{
  "image_size": 64,
  "kernel_size": 3,
  "beta2": 0.95,
  "lr": 0.0044
}
Rows from block 7 of a small multi-label image tagger, named by matrix and row number. Rows with one number belong to one channel. Each number is 128 + 32 x the weight over its row's rms, rounded and kept within 0 to 255. All counts start at 0. Numbers have three digits each. After the name is the row's rms in percent of the matrix's.
After each channel's rows are labels from the 100 images, of 14976, where the channel reaches its highest value: "patch colour" is the nearest of a few named colours to the mean colour under the peak; "responds to" is what is common among them. Only what is clearly more common there than usual is listed. The data: rendered dice on a table. In brackets: how many of the 100.
# convs0: first 3x3 conv, stride 2 (model.blocks.7.convs.0.weight, 256x128x3x3, each kernel summed), inputs 0-127
# convs1: second 3x3 conv (model.blocks.7.convs.1.weight, 256x256x3x3, transposed, each kernel summed), outputs 0-127

convs0.245 126:142209091164181159176133131080111123151078128124150125150114132139121146134052134177136154134095170162141120113188058105083192118109109102106110166137133071150136146124113127108116173174136139121154078138118135142144017140145095103135097150178139129094214137118154134124174133165105100121119158155168079101138116158161121091058137116139111137120174135137133148114143137224143127089119
convs1.245 120:164097137138131119158168172116134103124131161185123133131192126073106164096094093076138097065122135105130128157145068124124124083079122132093100116111179151060127151137090103122079119102150138109135112101134131119149129128190151127137130123164077108050107092094120142135134138183140116132121167132136155150141160162155094105163087128152171148124084101109162094111066123125150131172139
patch colour: brown (72)
responds to: yellow die (100)

convs0.128 107:119116135143125160118104118137141125078109114083165167104162130095178049127116153133134114141144126099116054083119113053102127132172059113090101124133121186104143103111130142134119152119104116140160113123171081153075023073134104151130144083170151108107137152170101110174157108155145148110135055135137112165122122156088117050182114111136165129116109059104108077156123117162085196147142
convs1.128 106:122120132146160105132129109130096142103181174121113152141131120107107123108044116084135100150100133116065135131111054134133168101144096094131189185149103095154115135148123153133087131111128138134095147125071116145132153110136120134128199166123104121154146118162175090150099110128108226142135128103105121105132179079085172177124143101197149136108154157145115126155125108122116090073047
patch colour: grey (78)
responds to: grey die (91)

convs0.73 086:222122161120089090157106034175145153093104116139115134126140103112087082168129223146064099116143140103143090163116173148156136140121112103123075116170148138143102142062222052148146094149110123062092132122074095143156163133163111127117169101207138140143139094089128146093147116132109097111112122144134133112114157124132104143105168127188083105131140155120119120133180132158107122130120
convs1.73 094:124126144055140079132157100129114185139242126120167092114106092077157107157103101122072123132139160132104215077168178104142092140147080158127105119099108126089099130171109164160131066119129138055109084111189105138088094126130121135061183176138174167153162110128121074126136134127107108092111097189123141063126137155102103133159108130130106128122090110148087145115119095139115158127132
patch colour: pink (27)
responds to: six on top (100); white die (48)

convs0.67 128:076141179144133094062092116160182152112136097109146138178156107098109078144122151144093136108078120198142228102130143140161166155172139141132092108102163105124095129143143169077149167172195087101090160105043144129085090175157084169094152128176176103101110105066117153106120101129120115132104191137119144114102139062116140183184121120109093128135145134111148120117121123098127144104119
convs1.67 119:160162093046118140135171131110101162133094175106181102137106131111142150043120097086122141145138111170157125107097142128143108095183217141164180106133125116144103176100147119127214129134158160078139115140162117120136096093110138120112097086099110175134172136121080217125116125147145015137142096185102159125124111209134113091115123136081101166128105082108159135115144130132133131145049
patch colour: black (40)
responds to: black die (64); three on top (61); blue die (39)

convs0.94 105:098161075146169099133091129137151146191107116115141079230119122128126117147127089156127178127112118170128054094040096078151113128167162100159143096128175123156136152122114138106135108144255123102158107128065169109129102150133078113115136077157113088174101120106160113124147095142108161083142162156131063128103127110129159146112116110152124136117083106141120074094119139145102130155109
convs1.94 120:080147117101087119144154140112122121140138104172134120118109113126116135114117155145143132142135096161203114119114098126106129125171144165126106156165118172093081180047161156108124100045141184104079190141081089134185166142129120207132085087117067156126191107160094133138113114154092118221115169132093147109091143203136125131128097141058144111150160109117109135120113089121112122222173
patch colour: blue (78)
responds to: blue die (96); dice: three (65)

convs0.61 115:164139102131141140135132135083151151136086144168135152153133137130139138119107117113136142118118120169123162182197158135130137145129120120107121154165163103120139139126118141135060057146170109142121133164126192139141062116120092114112138128117132128143255142103105073146221159106137132116127141147108134131130098089121100125100131162115142129128117142103115115188117121204158253181131
convs1.61 131:137100136119081132139105149097127112114126023097114082103099129177155234114156178145170165144180098132128139112210172163136116108138104121151170121172166186143131110139134102113164136140093144153101160134114145094066148101149120129121122134163141079164177150104114129214095131149097110110110135149088139174127094132107123131127078166131146141166179188133101098136096161122100217104115
patch colour: yellow (44)
responds to: yellow die (79); five on top (61)

convs0.156 114:158119127150103102152143125176172147142077184119133107223144115109110078139122157146121126146132122150092248104164146101123079122105125159212149119131154089137131106107129139139104097092028109142123105125132112112142089062131143098086150101191098093121122092100088110129098145160097145217130129163118143123131156110112196122085091108175100133133132128143124072098144154090147145122108
convs1.156 126:078201116141152100111121116131100118030142142138177151118117175146131180124134113068122129078152137103135100148102109141133146093106148255141184131099103104099103116170082125150104186228129104091137078127115132170127115065143119154070110173138077136092099126130098131117074140114118152140117147097082100137107106119106152098147168064083144154173170122124111110177135085148109118129158
patch colour: red (29)
responds to: black die (61); red die (48)

convs0.189 111:186091154152142143141105109198176113105096099132100098108076125102059142126137097094093088100130132109144255111097128182120168092124119105162143146129175139120184147102144117115075159097079131114131121103088133137117107188132130138135129078179094140124121117110132159108108118146112148104191074160081114148154118110138162104089150083135115125123117131139117158157126138089124167114131
convs1.189 107:135093134111108125119141123130123099199140120166126112107091130077119093122086111125133140151118118255140113154114090117139113088128228199127139107182132115126123140220089131114112158124100084136242108145161143143093193132105149130152126112148136122158135120121128161148105105116096117089143112145050155119171121126131101083125091132122070120137142202145123156115076153083118136053144
patch colour: brown (59); black (40)
responds to: black die (100)

convs0.81 125:196120138118157132245139157101158103113085136189134147149134125188137148125127133067144122170137110170121191110189133146107113127113122144107156195209172076090139138118098107106137141119160158173122125162058112123123084144145134130078170109082120147107165156136118085080154114097111172172114134137078082143111130102133143128063118070154139119121122120115078147146122098104099120199121
convs1.81 139:160103185151105136139167113118110131133140111087047132155159113118119110201125146146144129136138092140169159103170150140096129084102036104139071066096142120007129166172105194139157116129139124093115128116161125142100159102116166139150180097114107122125134125159109113159162165114126087138107090106183123087116125057129113112130115123152157096135112136139079181101120160086117192127137
patch colour: green (42); cyan (32)
responds to: teal die (81)

convs0.166 117:120154169115127110113120126153146115144116086047144139131104114123069103140132095125083103152111159168109127082107055079135168116079098119124086119112151175155177190138141151105145108172143092109150132105119129123158149174149016162130091123105149171101135159059128118121108156148150096130128131148098090128139121065118102137183119082077138104119055076088134081112105117158087119045152
convs1.166 130:053189078080103120112118082067170108136102213140108144165169129107127148098131138162097170099101102131126122093062081135155124120080166129180163122168170173157070129123127112141143141173146104129089139157123103134118064144170082171086156114106107162108121137109080155164162134162136081168115112134101123170105149191148118180135168154209168156124140114109143114119150150128131148210114
patch colour: purple (25)
responds to: purple die (64); dice: three (63)

convs0.117 089:115145120119052130151138157149163135143135091195084140154132121138152093154134144164076111165122047154176172118095063115111179101099107125063100117103129116157136143136135110195163138098078153078131158102080123121116151114065111115141180137162163140049119147111121134147098096111084120130124113134123116139142174133113093153121127151160144173136206184110160122154170020107130088123116
convs1.117 102:146115111136061119115139123092115108098109092137143110157149081109100132104099144158085114162098141130178117110144143084141189116134126129120099218140135177103124148143188121076128111150107095197151128064187082244157120124158080145131109198083126094183122164091129120143128096128085107090129168101094142111084142133056097156149129106120148119139140109072157092120070107081151195100110
patch colour: black (46)
responds to: three on top (100); black die (71); dice: three (61)

convs0.89 088:151112113110120198130125073106168152111127123132132117106169090102068083180107101148118143079147068146087034146150103059089128150123130115111089096143148179147129116140113121125086114138087102188131156136149097116123077140103126128161114105129105139088175165107145111084136115111136118128097158156036131144112109121108210112217140139116167095071106158117121141124120142136156222092126
convs1.89 101:133156124070111125100122118128166120163122126129144141143116081147136183187130143136173153117137150172144107135044092097134150096107064054118060131161198152159074138084092119105150093169089116176111092140154143131106168139141125151086116096130078131145054102125103151164149106108049105175128082115072182150108157186114148212151188155203117129110136188135131150119108146098113172164139
patch colour: grey (45)
responds to: one on top (64); grey die (52); yellow die (34)

convs0.202 095:078102129151124110187139102166168127155192092109088079063121124112089133126118109102088217099094126166100085118103147150142109137134126108100138107162193033030136072108112151091054110127134136112153118133192092151169130095111083125157144117150160109127134128092116097171124120135054112107098125110135131146131100126164144168149149131100101136080120152114112113110097135131216109125120
convs1.202 110:100113133169120124153144133098121144131153143089135173148236096089175110137107148148106146213121118077157159164216134151110071066113127081156117049179145158152092150086088099114091139170123072151190083100158106093149118123138089072122125129093128103105108116129139139183149130132078080125108113146108116080103123076128136153115150167119138125074136117131151222132120110089101161124114
patch colour: brown (79)
responds to: grey die (77)

convs0.160 077:109086092078131140153113095163113114103117124138127149148119094091132095085102086158182134135125119095092192100079066072129147109082127064128125100118151070173118158105116100192094163161118137098125116152109182128160060113059069131143134077136093098176088041151142190179103109125104105098089124148110100132120114117137157078094116152109098133125096125077152105142103128070128110094097
convs1.160 087:165127140127083136148129185169126128131112119146216174109108128149140130091188096160147118107104162133145132090083129169130119126104147155126165119117093105138150129124091116103112170057130140111167116162155135117102183164126140122161170125139099134117109143151099105098099142122099222120088149107141136093149123126160096144119079129103103157097083106118145126160114108107121075097112
patch colour: black (43)
responds to: black die (99)

convs0.165 113:072103136139166092123115143088107102122168106146131111140136117128102083102132119187101152086134192128107141135126083088126129149144133143126106152111191184110145108108098111153139086231144114149188109078138109127149154147110046102102134144155191156086151108110135102255065131171118125165077091153092124112144117116129125146183119159122119134082107112157099100140146109131078109072139
convs1.165 113:117125066168146127043085111166134123155142133160168159135202131071110153072153089213093157145143098139131119119054098123144106141106154107142110117156132080108118097162151137075165127211119182116172120155105124080069132085161128154096163088096171156138131110120145105099141124083080195087126131099084113107109173106090124147085123122140095144153173140141132049118075110099119162142143
patch colour: brown (72)
responds to: orange die (92); dice: three (63)

convs0.154 103:152158136176119075096141075072113162096141170149085133123159000068154132124137106153156141111165087127121121091132096099164148152196108130122127140118155145069143133125149174117106113136133236085105126120171125169145143134117151088114154134152119123100143125108133114137111126102182163155147119111115168101159176163214155090063127134146142163104118156117095113166141152166118125120152
convs1.154 093:171118116132107183182174118121091173121161165179152119183140040131142125124111155128073095120117109084099108185061136201102125087151099091089130103123095094192124121150131109119133100162115093147103179141154127104107091128124148150111139151112087151154123142201179152146183121139056157117133177129090079109097072137178101123102114117111159104140145069101122110126094078151092161126106
patch colour: white (35); pink (29)
responds to: one on top (98); dice: three (60); white die (54); pink die (44)

convs0.11 104:140123148154136126155081107120144101086106135118047101082097136103108105095125110110136146139092125126146165170139128117160101136098156120154201128115135136182091138119122140138101120138255085116159107150102074164104178178157122155172153124168100143143095111119147128091104116135107152085128150140081111112173127140145079136124137143084146120103120173119181131147110162142110100114133
convs1.11 103:149113106135111152093125111118112100096104125112173125112098143043113128168152143057126148238123150092176100117078123114108050100151207133138129081141096134100117105114132095109157100091151158091130255134161134115119176138122102132159087088203078103086180098128072146117038092089126078150126150110082161121135155064190111099109108105126151192142088183120115127149078114059154150150184
patch colour: blue (63)
responds to: blue die (100)

convs0.35 088:123104148103116159096112096183080126112168101069090120107130153130092107152130131176091112096133083177118106129137122045179136148081110163133143083031139156082153113131128170151152174104094082093052157142095121172180155114120137120208117167162145085119150153111134138142154141090137139211133087116089097154135113103098132134118100096143110134155151116118096075108110152090068159082121
convs1.35 086:084207105150072131062167139101173146128112094132158114150084137133139120138117132188169140150122191075105105090116098108141184055131103137216144112155119162107148137160104145141136116153080153112143085194147171139138093155131098180071167127116103116169171122108097171147118112136089153110072180118109071140136150133077102156143191094130109125135107122201171115144077087096115088136107
patch colour: pink (31)
responds to: dice: three (75); pink die (65); orange die (37)

convs0.187 093:129113149114101167148160124161106130107074121097103151126170154133137128121142162084103093125131137134114104146154110096096102146152074121085182143133181082141102144088120092109146213111111055197126183106234164143116091132138139097064145156115119107121072162153111203103124126164148131157096101183152108074136123154139108120184143135085135113086153144207142080120157127079126152112142
convs1.187 101:158176118099143142114200096126161148169119115169122107105154105137128157255126095157085159128096090101182142105035203149101111090035175125166105125109175134169150107184098068125119105110149081120158132107135125119096136108170105106114129156126066109101135127123186163091119133149120145121137149151162112091110081141135098105128073095094108162143125125136079143154144115124132151102101
patch colour: grey (43)
responds to: grey die (100); dice: three (65)

convs0.19 130:126118086155112121203092143125097140109120103131104121106161127109132128184188128201141130139113119121098136150053173102082094129110093098118111107090090122088128118147128119114181107114099130118145147106090098109147044131084124063191099152129131147132199177120177144187103124236111137135116092121097142091141161184103204114084110135141116116165117150120182074141141149161131136115131
convs1.19 112:068129076182130121054255096150161168161149094105132140126168126111129159099131050115119108132161034104151141255172106135129163158179084140115076185126168079108121142116082107126142141170131131137102107085158129150122159117097129117141135134162153160196119107144140187131140108152150151132112107114191114124120168142136170117114135131138152104121116162111130118095132067151097124148173
patch colour: black (34)
responds to: dice: three (69); orange die (38); yellow die (34)

convs0.148 104:139122150118206134111115140110130107152074106154117195153155122095099091153091131101124109151125105159149150107168190196125108139151113135172172123145146108095156135125146112136066178100181135142083138101045132143111083190146150127080139088151173170115190110137104102149176153140137125138149116102115123112145130085111074115173103102120117154130125132150105151119159159168211199027123
convs1.148 100:146150142132137130063090115132171122088133113105164101101087109076143203161169171116104107121145140118128119079085157112118099084144173150161147126124139140172158116156180148126137121104106188104095171164104156142118124112176121080125057070104215082153158119149094110166080160135131046143167126133103151117128091146174101113153087113100113150105082178155157173092082161090118104142125
patch colour: yellow (25)
responds to: yellow die (97)

convs0.59 096:114111118103090131117075183126132143129142137186179147129125073101131146148119077099107151130081111144134166118126094111127138072164128100147123108132123131166113192121068166199117090146162135153096148139140145036134148114166126154126126043144136142094125178133117119114143066051185190103113120111120161109110154130089128221084137090173101137117134062109130140126105156085139078170132
convs1.59 095:109104095126164065126080144169066168154145107079161090127145094095138106092108119147109088142135100068150135078110143103143097166100095160094149129080109129147114131128088069117183120132096169106130139148197081151171127100103120115142105137102102139173196096088149144093094137073101118161149216121149083080125122152159143082115124133101118097101141147123152089123076113075125154121150
patch colour: pink (69)
responds to: three on top (96); pink die (64); white die (41)

convs0.63 108:108121151179100105121148132105109100092070156199083112116101107120146093128114128175167117152145159132083109154143110123114141166160112090081116123060162107137125075159151110160087099083099199173119136151108137151112132126139136192159197126132131140097145113158110162106162124179169119098114100079163115132106122134118156164110121154248166101065170193052129111146110128149126086136129
convs1.63 100:156137125112041091127147169098124073110090127108153170128116117090102129136126105077119120114079061154173119082106088077106145057090174125097085107123104156098115136131086072123123146192176079147123134095150155147149152122176146161148103152142032130131102118145096028112126120075098130136130127092214137090109125131088113099102141155148122145108105093072115139157106142138146133127101
patch colour: blue (30)
responds to: orange die (48)

convs0.244 109:085119113132137096135173128164163109124136133106131082070135133128198103128122138133071072140149117182104121131114137110088084111094100125198116077104174131152061148114153112087122111107032117153169166122090150108137180255133162148144132127123098206098124126098154105122079115131111121131119136133113094122131150102160129154133143095122140118084094126096162103097133128106069119103123
convs1.244 117:163078087150106107137152109148231152160158173170175121137108133113157064166103152149115147089104151183066134172200151132125133070100049129128154148127126101089109095157094123149114156098102136076124148193092112169111125183129152106126159112073122137133095114134108114095212142162078163104117091112133136147099108172088104064138119196125178110111120090140136114136118095093111133145092
patch colour: purple (65)
responds to: purple die (96)

convs0.8 099:098114115107158109063179097143166103111096115117117092255142122111096167129188092109095092119109115137153063120092139127117122098131114155120114097129109116100178134125138133146088114104147127135139109112126119137103129165109128104130177103169129115101111084133135154156079152169119078159141129142129134065134154124098131111089140134110105131119137134118139116121123128159120113091147
convs1.8 104:129214145098153124123135125123138165148129151140123093140103033076127255083130136101145113168135151127150127152103082136068131096096116129095093123166138105191126169072122200142114149093211147145102104096132123106118119145167129165135154118140144128137135168143110141124106109138104122138100160141089143164124104090086108099140114135177102130125148126102142112113170158106173154143143
patch colour: red (43)
responds to: red die (100)

convs0.91 103:116123169145100109145129131142173137147138131140127098255137137124076119104128134145141074126142160183114177134174104071128161106122076121144172132091121079097137109133134137089127120220094110129127091156092146134113117051118145150088136153145177065125136110115160150140119135146173108104135133135081152077104075144115189104157136139161126149098124125127136133140161131125144082128138
convs1.91 111:109158123125083132120146152106139134095145092134134107103136151113151181103110132103135156100154136098151157149078155094156089105097144206132098177127127108136145157119136163123178099186145078112211080105139177137115095112217096176109107087121099164093080123121096131101124121088077098096116145118129099105133116167120172062178121147131168124167199102123142129142139134126128117081122
patch colour: red (54)
responds to: red die (100)

convs0.90 111:118087137167157122155128139164114110058119139139139138127121090121159133138082129146128127165119080103082051206053182109110091120128102153112148115160111117183156159146118169134146088136070090113187157112109148112139198112138092100078145130140158173129140121152191149243056107112120119125118086151135122151160094121128152092121121120148142101167145147055126170146136133070109168135133
convs1.90 101:123126161185124132111102092122089123107118098145104101158117164220138146130145132119122104161116131102084095100169173104098155143159055097134136139166158101121095089102106102115157117137099114145147138171148134127104133170212121131128176128115159127156134113091143088157221149118215230140113128161173121235136156160077133117175137214155123107131113083102049112097081128131118139098090
patch colour: black (31)
responds to: grey die (88); dice: three (70); yellow die (36)

convs0.151 131:153101118123150142087147124172122122184124145066115113092117116144255080091082113095134105106123128109131084102120163139116125128114161122148134131112157119124075168110108129169159070148096075124107174163163138131118122122129116166100123153210114150140136168085109101200118133132136144202137113132133112087116115128111137094027108105107127119134122090091143097096132142131093090114154
convs1.151 152:164190138104102130141114122140129087109103094154135102150135143142107092107141081091129137061095157089124097115082124106121138051160109092133109095162121105162119107095143077138110116201085131129162190118139124153114144114113125154121200176116130045108112131102135117069096106248140232186112125130082125121115122096102102113149165199120176120090207164134138094121097134181111138151126
patch colour: green (73)
responds to: green die (100)

convs0.23 103:192153123119089118005110143178134111117096123131123109140113156078185058126134110108139153122118111109143223142097135108092124132102205089099091082130143117160169152148109134143093090095200101114131143097136114129121117224119171145113114091144088052088076091166170179141119134128145118135129153128121143147167141105107124145115110119104099129183107146126158137091153106102100124094103
convs1.23 114:094073153101160165138088102120119095107159115141075084140146130182116162085163120077103130141049129125131114123120063109135098106111255169157226127207116137253132099142138119111101132155076139097108170152139133096107060103171118091135077109148186130080126140125174111102139120162112190156153124145090166109124124167138167135135120141150142154087093070103172097091100109166143081130133
patch colour: brown (59); black (31)
responds to: black die (76)

convs0.195 110:146085115106154117137132151140148152109079161134128111096160114145097191124075127127121051121123037135156056125117148131124131140136117120130114139153177113153158165126114109124153110091000130105136116088127150113110098255142151169139156116153099120134125143132134108147100126161138154068136148145103136136098111125120163125139105092124152139155108134133124136110127124176163196116157
convs1.195 114:117156147175121103170094133126229166184155139105088152123101068119172141144129125180151106159143148209124153125160126110113103142115049084114144111130160134166138128127122157099137147101131099092048061145111149107113143238147155151132133125167151130119096148124158116116136124121149136066106122187098230132095144172102111152138088124119066146118104123117123117101151166099088128135086
patch colour: purple (81)
responds to: purple die (100)

convs0.254 100:120133102163068128126163146145111121108126181190092110121137131060131114164103125150171104151121131185073090193141133160071076113131127063146084136081138131150135150151128111090161122146115186181124120119126151162122164162131127102113158141146095057112120150117120156075174112219139096114092096115118131103167119182126114095103102086116138147095218151117178140139141117162081099070077
convs1.254 091:160109100201115092103182169115128086140138029158059095100130108115139125149089151098147145173132205117172097181101156148158129059150196113084128116097093122114099126136085102092140109165142101139097131096108097146069156134138095097092157125145109141058118119138114102125136127136116124108081082095152186100149165142104142108188112127135056103100050131102100149128142096137111053098099
patch colour: black (34)
responds to: white die (53)

convs0.158 125:131134151114126113117103105102191091153111126126159112109116127134116108137151108167104128126124100144098100132152139144140128114126159149147155134128157146132089120141125154119141115137255106132104094146135142146139139154105114163138120107161122141135085163094153160113102135141090114162120102144063134189165148132107110139089105113084104124149099120142172156119138139148140116090135
convs1.158 121:145129125161086135128140132126136119210139176196131126125075095101151114117105134068150105212085167060180146145129153113149126086148203067111079132135150102141125109110195107142104151127072255095123190120115143120098115084133173090097120141106108125110191144092134143097102131093124150216114161126114098135116195082235124123164142136113077122102129127140160147108102125124155111205192
patch colour: blue (85)
responds to: blue die (100)

convs0.101 103:204087158152109115143118151152157121158095106114117128120097134091147117105124130114086054128125104095134172156132163071124128139122137129135117116127160164140149132126127158127144134076046130139130133127086132098107100255122140129154134133151152064121095043140135163092104137122146108134113139160067108103185133087114117131147093108166116114136169127149107155085119156115124095086119
convs1.101 109:084108152119129133119140127130232156147109097117139116113130102090206105090156099155142111124136120155122127131131135151140088112147203140125120148149109080140153140115116094126101128133117132093135109086141165097085100236126143100139104089126092144064103141131047140094195111149135082177092131088114219140104114136072126099148123185126087211186127132100132140129127142099133086255163
patch colour: purple (71)
responds to: purple die (100)

convs0.100 104:096125092126146088128120068126096145134098099099048127094111144085141137166121088125091097135134155140048123096105074159151136133133094114154139145169144125092111131127104133129139130138116151112116140130126121157133116111032149087114182141187149072119149198105103127111196114128106123133131099119160152134184153113252156091120067153127144191168107089143103148160185150129118149102068
convs1.100 093:199157093115156185144175124132155123153128137155107140114122125150103145083117148138109140132077104101153096120162167255143120187132170109154169151102144059175118139141117143128103134146139130126132111145087113128103144094157142143083085143023111177148126119179161179123130131107121189156123063142086145130118120114108124121138118087170160168079088160127134128094129103145156126184148
patch colour: green (33)
responds to: one on top (100); green die (43)

convs0.169 103:131126114149144082116130126146116125131112158155128165113113133169120181155121129138126047140127102133138091134106163131129123135114091112157158123151115159172144120115122135128141126099031142124144119145138145096080157255107099173131169122178098046137132081106124092123108121162138137146137170094133112138128136112144126101147130139086127116141132161160141172114120121122148116096162
convs1.169 098:159127139185122170140195158136195133131098082130128132099147047110124134087143120152168114080080120191121094131065160118137118089136100112159077068107121100143121117110044086133136113115122128126139124128107101139121133240153121102133111102168169127072135164156132147048122117094103155094115174160099206136124115169116124062154162187136120147113087132109093152152150106121170100150050
patch colour: purple (89)
responds to: purple die (100); one on top (67)

convs0.6 136:109143157139142118155121147179136145100123104155135117191136129115072160153138108115141114132148114092149161133070078110136132110159151121195144140099119090123114129113152142111255145222181125115144146132143134136105159172143060119097137146144093096170122087094135134111120131083144119073111201136145139105140136117144156126167127145097133128120118107093160133117108135108123083148142
convs1.6 133:152087116076134142126139118103178139127063202160182152120124107136081113055160114122096119070082109142104088129042093122146102128086124138145124104129098147108102157137150159155090116129147197118156142111146118097172175143116141176110097108136104243110148148104144125061131141096105135142125128103074103149146170134152114111100130139117120112095094058132083127120108081117154180136132
patch colour: blue (25)
responds to: brown die (45); blue die (41)

convs0.198 098:136142127167093074116123108169128150188108151126109130071151125192116114143055121147127097168088065163090125121116135180182103106154193100099124136139175125155048153088087109130103143111133129129113138083135175139099080104153131115235132153196161095135121150097145128193106082188103099090132110142050133087167130086119109137120103115128131170123144142089105141114118137144106143096157
convs1.198 082:103140065161139143157189111107096070083121131160158085100128216151147068112110098141110122173134141148130107084170157056109142114189109156147136199121068123131096081186091143131144082160138156101130100114117103069122186124113138097110124121036233118121105122104088163096141122097196198127103123150154127088135127111092091148071149143096175130149131072094140104109133132143118126175124
patch colour: black (31)
responds to: dice: three (74); green die (65); pink die (47); orange die (41)

convs0.44 097:139092142156103096134108130188171094124087138114098103111112160128085167117122100089081154059099098130109173152139187147164103121139101119135121140182233102170190175099120151101113172102152061083135167121163028121113100065124118128056125136163108054143131168114140108132124136139120127088141137150104169113133162077093126144132117096136173141116120170132139120116114148077083127134157
convs1.44 109:118157126184145140122159141116054132151151175160106143094205159073122102131121147103108163200118141135105082139163147137165097157078144149174153065100154186140141143182119130129103149114151091132127114129148122092102090111121109081099103116090117063051160173125159130163209185108116079144146128109127112145154110167133075148136106084107119140144143142118132071103150135135151147098162
patch colour: brown (63)
responds to: grey die (100); dice: three (68)

convs0.190 104:117080106111085104137095124139153136101127153099113071093136134156047109103100137107123083109163111186127171123146127103087108145156104119173106166142166121157128161108114138142143116094069109128119138134117096136063069161143133180119099113185137123156119154095104101140126128162148161255078148164129126114123156110120123092070092120147128098124055089098108098081132123083111115202136
convs1.190 114:113210129133060132228123113130152135137166148144144098097136118074126133160149181131149122104114102157127134125234139149109152135115151122141128150105096106121099125176099119111097099228161110147177037150123142121113103192084125154138085232098073146139134111148187134175164122066116080167128154150073153129111126173103130107125126157116083106164193112133104106087095149162160107193117
patch colour: green (74); cyan (25)
responds to: teal die (100)

convs0.115 120:150101156103118114156104128109140140085129139173124154127112123092114175120108095147124105099127084167104124138099137155120117138096118144190141137116174146130170132121112134159152177088255133139103143104122100105107142122115077136116150119159123151156095190142136117088095102145095149098126114124097115122134158086112128194107109137127122165136109101144129155168116129123133088154170
convs1.115 105:068117150172128112178116142110070145110127141120123144116112075124119077190153102113142119235080085114220120135121139104108096106119148123136135092114133104106133095163255111154142087108144150102054190151152155135142164080142147119102113102132106120100181180133104102119089132121099084255139110130093099142137154116157109097143097083131080083118117162153052106165097173128160102229188
patch colour: blue (92)
responds to: blue die (100)

convs0.174 090:123086072171119125090091176123146078124254126103126059141207159147087098158108144104159144143090087121146103076124099202110159146064136136146145120115171116151106170150155129159130120115128110107126126146137113117091112126147216168115129120147102210096107137133133122092132120101089148108118108151133096122156144104124177115080078181132133162136141142195197120113146149114109146125108
convs1.174 114:210131148128150102177136145177099104176130177113132142165142113157109120103147108078167114116106124108087062120159246140137064149122151143127117124090100163089092138082105088113155138141069136067066131216154115156185094103124111118113129105104126121120108126091129118117107156121181116100142120091076159110121163122143127125124164110038126115137103089090075151110118150112145061119136
patch colour: grey (40)
responds to: pink die (100)